{
  "model": "sound classifier",
  "dataset": "short made-up English sentences, spoken by a formant synthesiser in many voices",
  "hop_length": 160,
  "hidden_act": "reglu",
  "qk_norm": false,
  "layer_scale_init": 0.01,
  "num_experts": 16,
  "moe_every": 2,
  "shared_expert": false,
  "momentum": 0.98,
  "batch_size": 128,
  "epochs": 149.9,
  "lr_schedule": "cosine",
  "final_lr_fraction": 0,
  "adamw_weight_decay_other_params": 0.01
}
Rows from block 3 of a small sound classifier, named by matrix and row number. Rows with one number within an expert belong to one neuron, the router's apart. Each number is 128 + 32 x the weight over its row's rms, rounded and kept within 0 to 255. All counts start at 0. Numbers have three digits each.
After each expert's rows are labels from the 100 clips, of 14976, where the router gives the expert most weight on average: "lies over" is the class under the peak; "responds to" is what is common among them. Only what is clearly more common there than usual is listed. The data: short made-up English sentences, spoken by a formant synthesiser in many voices.
# router: router (model.blocks.3.mlp.router.weight, 16x160, trained with AdamW), inputs 0-159
# gate: expert gate (model.blocks.3.mlp.gate, 16x160x160), inputs 0-159
# up: expert up (model.blocks.3.mlp.up, 16x160x160), inputs 0-159
# down: expert down (model.blocks.3.mlp.down, 16x160x160, transposed), outputs 0-159

# expert 11
router.11:137077106144062096177123141115146074124135094108063175148098073144152116121086146114135134137146142098111137072117167111108124107136146122147081139166174108041139143151090137128111160121107092161087110192138140155140147157160178069143106135130102157122118090158201124174095195135217103149107171119152105135118086106101121161104119133107110057145152086146151164170149102136170096227087139089170123147149100175073192082163099131136135123113151168130110119145101146113132138117125075
gate.0:121132083088162171104114091121087083112099136103202168148097146128133120126121191097118128156079115081100176104162166157113199212076137083087163097121137159128161115153130106128224113141148097093164102160115097135177127130125113081118132135141099121117149165094159157182094127107167132128116137155065062170061159159129154122129088130139146081170112096097122100142147107083145098113070149123159138156110109152164155141100171131208145165085157128083173103105096113141177103104125153
up.0:140161140158085183109128132157150119099082123095095113141124119108134095121101123147130099168118145149056139116107166139146064159099199180083139181069127141146089128137097146148167139131159128126108116126154108141126129068150152087109113093155147180116100107189160160090185169066100159121086174105070116119149150083123157104147077136142151067108088119098158150117085090095191119072106121129080135191125175145128116077127157125111121116205123169160200124121094064112144106176098091
down.0:088095117104116130062186151093157082102143171104146078130109150152120132098132114071135150104111159183131110185150100166109111041092181092099112122158069151140121132107171143104175149058180140128145072181125112162171122104087143105116151098157147132141164154130076160073094112097143048149098123110157128108102142146169102098168154099139209163101114086087135137079156101108116145055100121162139116124145128182134144135124089142101147151173109138162149097134184159118126117118144202
gate.1:190117099156069184112125135120140102145112137194094118163080140111072141151149171095065140158128162154162095143141081122166088119164188132130159151136155196084120157171111175124118110137099121068192151117084137106135226085149116120109115170085131128102152119122136107149111101107107153143100061136147096142128139108116170079095089036083132109117099180157083172151130160144095143121108131111133110067130100143151183133176154084110120104128088065071165148141150118112140133155114112
up.1:131116070156163106164144072134099093220138076096107083082120094117090159164133083072125101095170124135157089129083138198160138077143151142118173115169066141131091130129107110169050095126120152165091112137174153135124072100088162138149103084126088168154122182099103119141104100101123072139146157143103132181142124143112145145098135173186164140171160095116132138150168135169130144080138150098156125160124132135128115145113160136183154142080105153124110179130148114112130084167039201
down.1:123184117159093102115125126139113156088119128144140105183121120113099113162109090097126165175123153108163160075134162130099123082152091080144068081203147150157141200132090106117112154076112117153136082115108105094145119140170149171116145121148089088164133127153127117151126136117144144092154170136187174159115099159089100132169169077185129208167129095158134104101133076095104152133146080063156128131064121064169150173113141124171131073098153139173144122191129128112081155223124116
gate.2:122072067115087125116114154147134147091169093072131176159119115158119117156140083097166116135162110099196073103081147133159123090102111125085177127091198150115124140195142146090153173103100096139141111118144162124137131210096144107093127160145125114140090130122123107132101173116230124187161075143085137146114118109193092149128159077105096150081078139177159190079125187121162101139115120130199111143124165123119162112128102124086126134157136159148144106114168089125089161195143106
up.2:098194166152169139152108130128099136210059173164096120123160136137141143111121125142068138124121140196081151104154092147098131189143124121158098136142057117133148109052085116155087094148154109132113137157130144105121151050146096152161129088117098155124184145145158157145136082174031147088088220141171114137113116150091132124125125148146142113129161129090118064121143037114109144112146126131058139118126136149096105139124144106140114161100148128110066164167102132117134140061070137
down.2:123119126126087111101173121129204100051166101152116141155094083168099091139102135120157136148130113139133139106145105203126098119183161126116076168183185138192151095102170134129197147159103124149111057125130109125162133093090096141114128153089110113140081140129142140103110171112172179107098155183148082110033124107204137115178152183132138156120168128171182111107101129080073091129123114140169114129094138099134128129119113130137111127143106194084122200087180141141136128069141107
lies over: silence
responds to: number of words: 4; thin (high-pass)

# expert 2
router.2:119154107108135137077094177138138094080127110199145125113126147098081132128140101101158116197093177111108158132158189099124153188088156161100122100146081042166171234167093156198118080180136132140145158130098071124125094130168131073137174134164124105114103119130089108113112122116143157141123157080158143104145155119098123100080134130151105144140108175105159096116110065092072113156188155113113104165081122101118163142145148144190155121148147164119152125114158130121197138133092191
gate.0:083109110175124136097118153093126112085140156154166125141117131156148154098132169120112137141111139089099149173143110089174200100146120155071102117122109112144144152069102141124109114082139156133134120145149119104148124088163136102096128096141163126107177139075091141056080075183070165055126198141151092172155181178090158113127179124098084119138169177118131183155133083087084099106154126113114087068141161067124123151160147218108087135149071138132152141128129133110105076118192171
up.0:126146133186124126085131121133106160123250155130121116183111138133124180058142108095048139156135135094117095163102117062133161114152134077095079101104096110188127180135131153145096127125114131119136159096129140164136129077153127123156113101132110092104170087101119134082104133145107143139141182118181104164148133189063166110171195132076117161147103148108116158180106096126160104107164177121088040151124137104099124058174140133132096152143139089135096136141107097125170110127204136
down.0:104116137138112102146105123066119093122142141096092043157104120154122054148105116140126154211149088142130120133084111151108082125117067136138152128115156043078206137099098076151129125071109125127151106132127091158166193122097153151137080136107142092108100168165085140134104168079156117114109193141138114110143115117139086177148170102120095155111130088114154187133143163157158105182098123121146119122085172138108084100131202098156107203092161131157045152119168130105120139102103153
gate.1:124143074092096131104117101035075092156118160177160096140163115137115069157085153140165158122144079094064099126098132115159158175173115114187169142150092159072157113108147152146170152116084135131125131098098153136115146095166102052128099103127157124122128150154106140115109092138144079149169155115142192155156159113115146152117119167121194107086110155149101192108223129111125092125137105062141153151154111088114116151149170106119106133050113121127215131144139130120142199114145164
up.1:119147120218087116137095111131103136142092124081141143072106162138128124091103077138174143102083139148185153116143123140118091087156155085102072092121134211155150094158125101125169075183153140166156109133115191169106073105101087130137157140096185095140130101160152122160097128116194178135129127168091020156111127091086097115145131150128092140138060105111145181146120102173118147119170148129141156140112153180141077169158085092107141137148133133152059112108138130191137122105084149
down.1:123102133092091143144141138196093152155013136137117115153163147139158144166131118109105106159146139049135142144128109178161139085110116146136128184140150163084189175079171086115085074115082114113095146085124082101085126169113070107180119130147169107155095141123195163120067134095125113128113179163129162148160131200117130121173041112127117145064150100105155153128107117126132106061157130121129152136134131162141174135126139081146184103118123097195142074112153154096133154117129105
gate.2:113140155184140126103076123123157107143164086165161166144127095097153130181144113163103133079132082095089149158091143115128089058146066108136134202094090165131142160187122116122170110105105113094186130135147061147159186114096106083102088100099126063181144128142091102144171125138147127187135045159157148135114127118095156096157162124112153107180133134206120124083087102098171099134103148157152144149150114155144097136131127207170136110131158145125118126136115079138137083108032124
up.2:123129162109121135169145141111190109117149056143100171103158157135140142174079058117174094126106128139123105123096140139094130137149121131087178186182059170058127169131127152112157086067125086149138086143115128162151135065127153060146174135178089101127135155085145081076137166153073186182147095110125126133092103141105157114115163078131116120207096149119152138137127133095110095064090133140173196116133103170092086137090128124188170140125128132167108132140117077136141134167089100
down.2:133143140140161076199168075119104199142107139102116161126121092123105094102137114180110174188167104171109129163082175112063160128163099124185117139145107128165101098126116110092126127107131149072126108099123143154148134108183101121131139110104120112111110122116068121108123133128136071155112139163105077154085131105126124146126171167137188127134078171162142172143172132102115047167026170187125143132150142085152184073125102125073096146122212087135161146179148134119105168118136088
lies over: silence
responds to: number of words: 4; number of words: 3

# expert 13
router.13:100096158146105121149073125064108065109179116131144091129169112138100161137085161163152158158160101139168105140120122173148143155138110132032136132043160130142163054091123149124108089115160112109098116154103103069133179108120099095100135139101090171162100182113049188132056142071148098093108108126156149123145113136125162111169150101107109195150118155136117140151098173110153118075074095141116144126136143129090114187152124215090127158146113131128116186117142170119153094123108171
gate.0:151110109151061124114102136183110129118171122146132166106104139124054107150070225137173138162201106162097161116171156084191128140123114116087129132144156133134055170147085120115138138104174114149105126086108119116119144111159137177189190120115171103109083141098174145141128115173178117105092101138088134109102136117131126117091144169137106129141134172078110076160082101147136111097115137162156122119143078127069123065098154155171179126091151145176077123142107129202155103085161060
up.0:121144128112077110142162102123104130093171142162149149125082092085085105101110170146184189159211179182123173122136187103162114119112120158137177192121177139109077210154099150092124139110173139121147105112119130122100169147105123160172187093103153106151059128118154119116120170165157150093120102099125106115092128120128154112093136120156115126145142130125120084150056111142164097087099081185141121130109106108066106062100168106184086145123153148145072145116144109163183102055153091
down.0:074136133134110162155154100075162120178136116123058101048187161163184130123089158090164151145139159142128128113089140135190161112115111159173145159141127062095115131153131133133130177118078122066074115128176130159100134132139104151123119133093110171125091068171090151069122121077221086159069135120154136133168150140158103132108098160098153079150119137147111047138154101131107134202140129097173120075125054111092160125097102082109150094131162133115161097142132144149117137167131159
gate.1:199090169159114133118067106044113148113102138124153143105151131100114169143132191155150137147149109130206125189168074104097106136135099118104141118087126118169134145127101175154107101164151174091163159110052140112093140143132173087130071119156204092122160108145117084126118129128101135100120161166146120061075124142141142131155131136122104175146084182149120165125112093104087166072163068111122150125156158110073145157113074188136202108140116109140107053102092080133160125102130140
up.1:077150158117184153143200151163101105140195139094135152158112106111169069145125103093104127140126124112076108123144150148140147113111124141155126120123136199098065060081147066150161092165103145173156143153180111154138119085153081167133183129133064131166103144119117131084201154126161123167112097124083102165164145072130155096141125095134138070077163132108166101102112140143125061183107128148143085108138091130145105083124161075105144175088122156096181183166180120111069119134107138
down.1:124171129159138141111123135124118124170137118140149089197164154102100111145156128114150113116124128101166089120121126151091116155156087154090178135092130130159086115076131142120176108109155087056164066124153099113136140115130106129160077187145086172140114101138117215103092170110061109109172082130178116152094147118144070117187088139080100073121161087178107183114147133114078116079166118119133168122160116099097136179114159149147108110131092148142164077191234158102156092127131087
gate.2:120141130099125104117124144135158084053104090205149107087172141082097098190114139205146089145170143099111163156097184118103190107147109099114166113129139071125077107152164130151146106197155116125083101108161115142050086089131080101126125123153112111113151108047130112148180137137070158135149150126130121093126126154110077176133093119146163144071179141111100022084133148097095124111130144089132186157158169142150154132159107141169166112128171106176131114117146166116116130143142101
up.2:128172122139155148149104185105110088104055096215186112141161114088097144178146150158115116158176168098121176143132165096143182097134128084138201101136164114099079106143170095143113129182153117193106103125092094144052091104111113160111089103153082131134125180073150122139131088157141147166140128149111118056058103127116095152126134124068208165156125098121129102142090139100104132121121152090116161097177168118095154123123094121127127109085114195140149137095148128106081089152145083
down.2:152084178138127027112148136061166142102125152119191126177110191149068161129116091117149096154125114133117097097156058092133122109117108160099080109161123120161102091156172098170094047116115128090107165153107152175133139152207103070152132139149137134102157172129127146136128107101136119084121131103114215163128131136092120119146163146133136144104105150157092167093135141108155116143162143082119177106160178070184078139114138124144189139132129135083153135137077153193078117077106154
lies over: silence
responds to: mains hum; number of words: 4

# expert 10
router.10:112136134130158144127236122181216139086132151091105118110100103154084124130133100097185126124089183145088177142144085076086082098162146119106087152144144142132127084203127128149083166098126185094141108104141120140153110120159122039141121111085152110108117135133171099097149130130108076131160094122123111170115107169176089105149109225178156174108135135114142123177120103178092187128159094111078173174098126151127123143133115088171145091142138148166093087142104093085113119130139135
gate.0:081155162164095129118104180124100033151165167098116131125127161120180109091133115155088156155065085112127155205112118056124151136100110158166118089078174175123074160072175129140072129088137140171172136088167070113113117114123161176124176122133114159140122156108090134096121079130099154111120129172187095128115151129143144100076160158118136088112145105130115110151124110117131078126158177131178126135119148131103062144214120118136156112076121123139117117189143100137108100125156036
up.0:101089055081127078178110157099145145124184081123144097093165080130110153107098110193144119143146134155063097071127081156087089145055160114150131142186089128121128101148121089122130139126155098110094125190164108161174109101128147078135089094126179148108103067115084159144125124124190145104086132078139089132080139114121109113178109129154072157115162156167084150110105117130097154164181159105152154101140173093143201135105124152170126156127117115108140179161139208071137169113146145
down.0:102118134120101151102192132088165122044120202096122102096105128114132182144127180140122184178145152094113200095157180118131128155123117069164129154154126103164130172154077108121124136130130108136044134116177158119136125098145162125133095177101147147145177155167095065164090079109110115162113097144107136071118106107098124157165090117110164121134135151187108113126171146145128098132113142090111160194104103104098129133126066136093102129199084096156135143126174136184094121066043119
gate.1:161132076132152132092091129140105123164110154178133080111166168095070133106122083148146162087098123154101152124162101117115140111128152081159112122070126147124112162177192143125194162149101175119117099093139118125147173150102126138161187167100122103171182131114154167156101096147104153159137098079202112130114113095119103169101042137088132197173108102125140125156107199095105111117144122135148179147136095196080103108124115143096153090171119176194151077151043098103109123153128168
up.1:097151129146130113195152160164148139101084169166134132147086037140180118132146162118068083147162126068122113115109149097158090101126089149090115124239144178167130137105090115148097097089135089136107140151157120141111107087117131159100083121120141209092077133099040100109123166093111137125130140164067151115147132150123129114166170097173089073099128116174099175109114144169114129155139150124114125090112121101151123119150131133113118190090167048120121175133213166136116123131145150
down.1:139160136110196132083158119145185164109159162112147127141130171112115099111139108152125141093124148088064151107091153090138151159151087099106172161176097102177147158128086118135080090099110204097141115177107080113120159129116121112105198116142136144166162144173133116172184104153132156125124129152125118182093134102117125090100132169130157155150131156123130189130151112102096111126165146064098099023077076144159148123144055084087161103108107110146134158080072084143115167144144216
gate.2:120087136066122148131107150170109133144105133111128137114100120134122112083118140153127088171214118122130124151126168114139137072112121101067141099076139130136168101164098122088173141134135145100135134200112177146181080161197175140096148151115123128104159118085149123192163143156132122113095158103099117077020113154136109092058164088129088135142126162144136032122201148133120181099152139164114135125165185174128084138175182076104099131133109065146133169102132144141132140096108109
up.2:078189173120156087105122116124141176134153156148149108178112154140099123111107165191126090060066136152099116116157099126136168144140133152132091143111148112131064180119135147104087143135068124140109119092113104075037156169123194113099165128144101171093163159113085140092103175100097151167089125181109132137164140127164106184099093138160148137113186109138103172120153127102106142131138186108136097099079078132171101151073157159117141105120164184136083161138104159051181165146117173
down.2:147123100187146060169154091089114145123110112161094164160139135082122126174122137155138183135147121116098126124132147072143140124094157133086092180108142135100145067056050134105146069188119098153103132175136133121147109133070104112125164105165123119134106165127129120122154149120113158109112151142171128123124162099108138070113097150182112209147117158142160095155121086070161156163079125125128094099122124153077076170097161105090104082113060124135137102182131154079209213159167147
lies over: silence
responds to: number of words: 4; pink noise; rumble; "where"

# expert 8
router.8:156096060136089121061067114126138127193167115103105074109098176152142137094070172203118141113108097143205204169167089184140133147160103100116124092145105149118168135084103113138109120111120135176150150107102171194115145122101165148106123137121105171119105113084162130071123132169076116100109151162187053125112128091125162065133177097125139120161145137138071168151106117090121143132145107151090117126161137099148140178132124071085161151135151085102091149106143116128050131100122108
gate.0:096125117115165122118109117114111104158167184094181134078160170120169142119169155163132091129152107176127119107134086174140108092115174117122155079137044185166144103118147158097146085132139196116129111115145249159105180170173154143132090130136137122154152058133080100139127154074143126145143060178145131137104132142129102197138124077103125101157074145079139110154183138132142127126157101125136047094069110079138092096138118138121180098108132085098179135144132140129170129096100116
up.0:155131178144111094090134148122124125097120078149127170169091126139131078135186161168133105156142151111162111168108179045155133168079176139132116155149141106152139122184088077171140191129132058114133137141083095128136121068113085082103142132109131054094093133128164141166109119095146123093074188088128143126141128162176167092161099161148141174089127129121149093141113156122117144119126125116153134172200099190115106193132113050124085128093110126178097084128057110170094141102080113
down.0:136135158147140151147125089112155144141176110130174082135128128139109064115109097105090117131163142139095094097135108134112119131144113126160151090176148165137161132094106140056126133184140140183129091153082117114141138114143193134148161112086095145133112167189123060117123163183109078070198160119192099108080139096118106148113131129100121140092171077120163172144139189084129134135130133139054109139146040138105140119132063138095135168147167140140143099130157099176181072093236145
gate.1:197143106167097120129139136119100083095147093189133116076098139113129147098104091104113097140092141088117147148174156185122122151161090116149136106050112126184078135154121091119060120091140134098167096094136152135124092086126139102159128100109135138147126163152118086101101177209152104166110119226076171202082135110130123097135121128217085127130108110184181120142146142105076120096131215177076131150141107129150114098120082089136169129145162153101160148154146126133086135143154134
up.1:089128126051119137065148111106207175141109106106123112128126124130109089154120139103118156143171108193164156149093068081133181118106104181136162125177147154084160102109112158154192133119134090160086132169173094110143165193107123126128148185173118146117129105102155174128110094064095122104175160118145102120176138104144106165129115061038163107083175157045138126101103125114176105158109095125150137119138135113109106149139140157146094094105133139130131073146130105094204111135088186
down.1:145063199114127120086155173178159161118086124110120172109075111163147129132154161124093088107095132103076095197127124097105158140156111144146154121118133133111086184103067076133076161148171106143104184147096145144092188082187018083157200134138130136127151128114123131112154164119149103092162154122157177163123121143107103158169154130102111118132144099121105153101096086103122069118144118174141201135112148058183137108140134100107154176143118179115135122085157090121148160165111137
gate.2:100151109158118117087142145060112102104156114142181146137159021131132185106140182142146185103079108159079161189125165153123139090108082168099161078137137099085127096088154130146123095175170150117117166094195146111071052090162131128136087101076153109096153175117124121113119176157119171151119094080116170136137109089101178104195147139110138139120088142144110113131123115071187173132161122112143167122132179126109135070054114127140077152134094105143107125138143121157124148165089134
up.2:130158112138104159124157150116132080155147177150157156129114099140136166141154195168142200069106103132167134151166125084138064143148097149130154098097090137081154124085139132166088064158189117134129094033187134133121108113168120094089102096064106162094109114136112136104139157152142142129135090124135121162139086119119199111094084110139122107128093180064135079145130096118110166128175097088131157177174118119116107034101126177121090179149168146120096136181082140071134112101148154
down.2:085121137186158100111187116100101157141094083147131074114139111097152092135180138126087060145175128137124166081132177118158204109117044177124153154133123125142144143107114141140091057159107092111163131155151110158118099150114133155095119145087131165119162158073178115068138157183114172072153077125078166125115103132080111114128178109128121064169144140155142091093105182136114139187085153120136089067157150080151105148111161104123164147142142189135076104123161154154185105145133158
lies over: silence
responds to: mains hum

# expert 12
router.12:095120185180075129140097121115155170170107144177064144172146188084157132151151198106099143159158127112125089164119069119100154151115147128129166136097138119066145129123164098105153124165127065132096122103107107092159119099083117167144106131140209097074127135104162152087166169138105157093067054082078169153191154144106135105109113123143093123121138093111112153078186101121211158111161114138172143110120110142205146107126163159125120165066126152145154089124145089117113162119146152
gate.0:158166126141105114115115080173129178162141142164193138155178136139134096087149145113122135092104168122133169087120097156115129119156193159103130122056185116105116171111172152168097131073134125106129130167106091150150163113074073077104118108082200122103004130125162128098092126101037129117108142171135183133140119091152113134173149154164161187123164109077106106138162130136115111132138112057111112161053159132078201109173103132107139106137140116117145126133128139142113113098123123
up.0:145079120082138140156111159088128064073166109073090107103095137137081141139114093100150131162150078115087113137143136089156149145119078082208120153146068163151153126129097182101122088171132135145170138115186156157107112170173167164172116138179047109184233094118123117153177181129196072159134110107110101095134125150076135122107128101079082139135115135167179149144070093117111123093094101160136133114161119149164080141115123124099137115129154122200120126161116142127151123127143111
down.0:139128178174145102116140127131126160169105185188158138116183106156183119127140092134196123192132138075061130081132134164159136110151160121122145135118119128125105137135135112136146164155159128148080130084120188172148134091144145138039058101142103088120121072168134100139071112075053069146136108089148115098179109130196069159095139127158078139142149089145099076089167143138086168146161108145137149100115162121149135127095128159103154102151117113073130166145175123111097134172207116
gate.1:094155136084187110131136068077118117073155115212127108129111116121098108170101121144162098186144131177085145113152067110132134118103165107111076130088155136119095089149151147126112108169108155160164092110073110118173128090136144156167136146180153127120131150148192123106119136125149152116209147068145147115110135077134120134129136087113119140139132173170144107082197136186201095165102099139148128125128108152103106185041100141132127142115113071111144107122196043146132077085158094
up.1:125104128136107134177074104143109156122110154132190138119112144164165117095160136122093169128141139118150184140148130125115111133146080162142110139135121116103169132130151097116136180102149174128085122155188205133066168176111107082146151104096093134145113118085126128097145075104071121123093121180197099104120095139127184084150098186145113140120153080099110151092059082085082205035183137090094121128140139135144194140132132105201104123095131143167108147136075158093086148086163159
down.1:118114094125123180151127111145095134044133102103130077055138118086112152180129122080148112116119152144090144146110145101108150211110084130131095148125160135097090138145160082131098099125152146102147141157102164135067163135159156144069086160134148171168150093126104136095095111129133159107117145122182105112199109141142084108086118093167126132101068141144118137140075140155179073106192096052122149090123155205081140182154144128128084140110172079136138132082157170098161167165173185
gate.2:123139063139113123107199141151135094169190194105105129103111108133121121163128177046076116174138112092089125184167110152132145148146064104137123094115174113174068125130100091133121108109097139086159122135103114095135168118068100163146141139106160154152099112147141129107089102099083142132128106152067102123111163172079109145123203128095140143164135187141125085077135149107163151132091115100114126081101151097158127111180098181113095205170203170190078147142109152104107158139144152
up.2:139159082124103117087205143171116083154147152082137150087126134145137124185118184075118118141169097114084137176146088165175142146147079037111109150131146120158111133162170106174078105117122138102134117087126100124120217149088115160172102086133127172134082080133140084126073116097076167142145092170079121126104136128080105147092196140131118141109140194112159119092135120149147110116090136089115134094111115113135138102201112155160093085187131118200077117102148110175125183114146122
down.2:150195150083078125133091175092085126142104156126162114155107097118090118124158084114123207071141140153160131112072107162080168162110144087113127108169132120109119143124183119129163160103080153142134108152146099099055156142163125132116142116154112168108124159105099110141097196154112156121051163060101133190130107081170141119110108161110125120134106103072124136112062160120139098118191139136129155091094119184189084140177179090061092134115111158115147152102163104080172135195140152
lies over: /i/
responds to: /i/; voice: child-like voice; "he"

# expert 7
router.7:170064111145112147150122191136119136096133047145173097109162098114138141153088089106125144156195184135110125094171151085091106149127171143158108151116107091147148113140105133123123092159156079102111137088160110068148090192106185173099188100105105127141120193179102083110044143121172159143126094132129076186164122130123091094085096180143107149112102183092124130111130143152121090151211102090143093114183148137113105151144120170177165111141121111132119083127100119108125131193144083
gate.0:126169127137059068134115159119074155156093093152114167086150134167116148138129128162106175139072129186130147176123168089192130118166186206159106095151126108120131125114134111148111139139135123141207077182178117152165121086116070115125113144132184117133094143101088105231166113156143135152129124089121135097122077139121137090107079140075104092143103121116126127175116118093118112105166098122157144108172046143169119154195098106115095078147096114144209152139126120108123118111182149
up.0:135192091046171079151133136114122110108107151130112174146140109087123148169165132187144109105097117132141114111107166120144104103101099117111186113111086099130144160172082144146112114104128188084181124052112140117122158142127115167131161174076089111116136146156124119100059159149158137110164145106113066092171113169110139146129177164184079086139102169118115116079097116140152167142113129113118064159111196121164145108117153149065135111147122150119048045124120138139137218102074126
down.0:152142079179113113108110044185137121151144099136163157147099117133183143109099103143113116091064145150124153141120124126110146124081130068155133178096112043119137170111142176129146098187131136084141120102214021114130170105114101152146126164117109150144095124143088093163129121134139120117159159133140153151134190169162149121193127114134132133111106112152071094151139158153100148059076112108099150086130119143089148058176105117106183134135133169193096142045101141101093126116130108
gate.1:138127189177156157130100134131152118147171125174129148056117112147162138196089160134145161164169125096146126121117143108162139108114135065109116106108087107135145143101038099115020194137145094143139133121093159090158116098125095116167137076065124139120185131149126176091141118089148102172082105124114109077127120135097177104092133200063145195161106127110133107162146175121112118099162098108107136132099103127090206196160142138126102118185118104093064137128097127148108108145123140
up.1:130129115092142153142166115115143170113090133108105126115154117105082115090218079125114102077127139148097153137148127137076099115139142162128150119151152186105131086092157153092212020109117181129121136152131097151110108143113122198124102161159109126123077142131130128160135144157103193063171139135175171194139105157099092174194062086192135067143158137167109145135112064138109149191118132142137115129095092170163082073138151145133145137117119144155168125097136128129091160090099095
down.1:119130118103167095119111130086087129159127162143121155107071195138122156076081190125128142087140142119124156064159129103146121106163107139120124083129083174116156097148124178136074134111108099144120166127067153136136132153100049064144119147103118183133113056092190098181133062141184183131177116136089155146122206109126110154068068100162097129163123110110181137121125111140111120118174210116116147119143144136138157093087062140134129116139172120170124120132065159111159165167103149
gate.2:131133151152121142122142124112130123129120117199166191067094105093074131151133110109143085076159111184124153118091116140118165103101137134171098094143173084130135158153136073171153122154131155131083071190127128115144146087235064148113222166133151153101206168122162154070151124093110146147127169171165163116101145187140093096102132106107182133147110153095150142084123077175132084103145108142124088156124143121071129057135117118145084140131101109148084106117096136105146098165144111
up.2:164145157152108143114129110109115124122120096129150160068103154126093156096118125094134118116128128119082137118133092138162183079142123169143097050115182109149124134188102104181072120124149173157109122194148122141144093114173127157101157147116148181111186146122073114134110075139158145121167130167142077145097141130150145114123175108167164174084132125088136141119090146164078048100202144148080119202131157174091127111096096112129185148124085142139085088149150020159069158149094144
down.2:131136078169149102122135154139138118167113156167138144082112122131149235162120086108143117168081155031139144081129153118138114116136129135118113147177091160130070194158100150079115092185107131081082154121141106091100090091111140106146106169147080151112150147092119169140051134061089131146130100120140094121133165159150141155099128125140175138118144075132138093112162200180124134150129143116084082128126129042127153170072162124146168097147105134184093104099111172091169161145163105
lies over: /s/; /t/
responds to: /s/; voice: child-like voice; "this"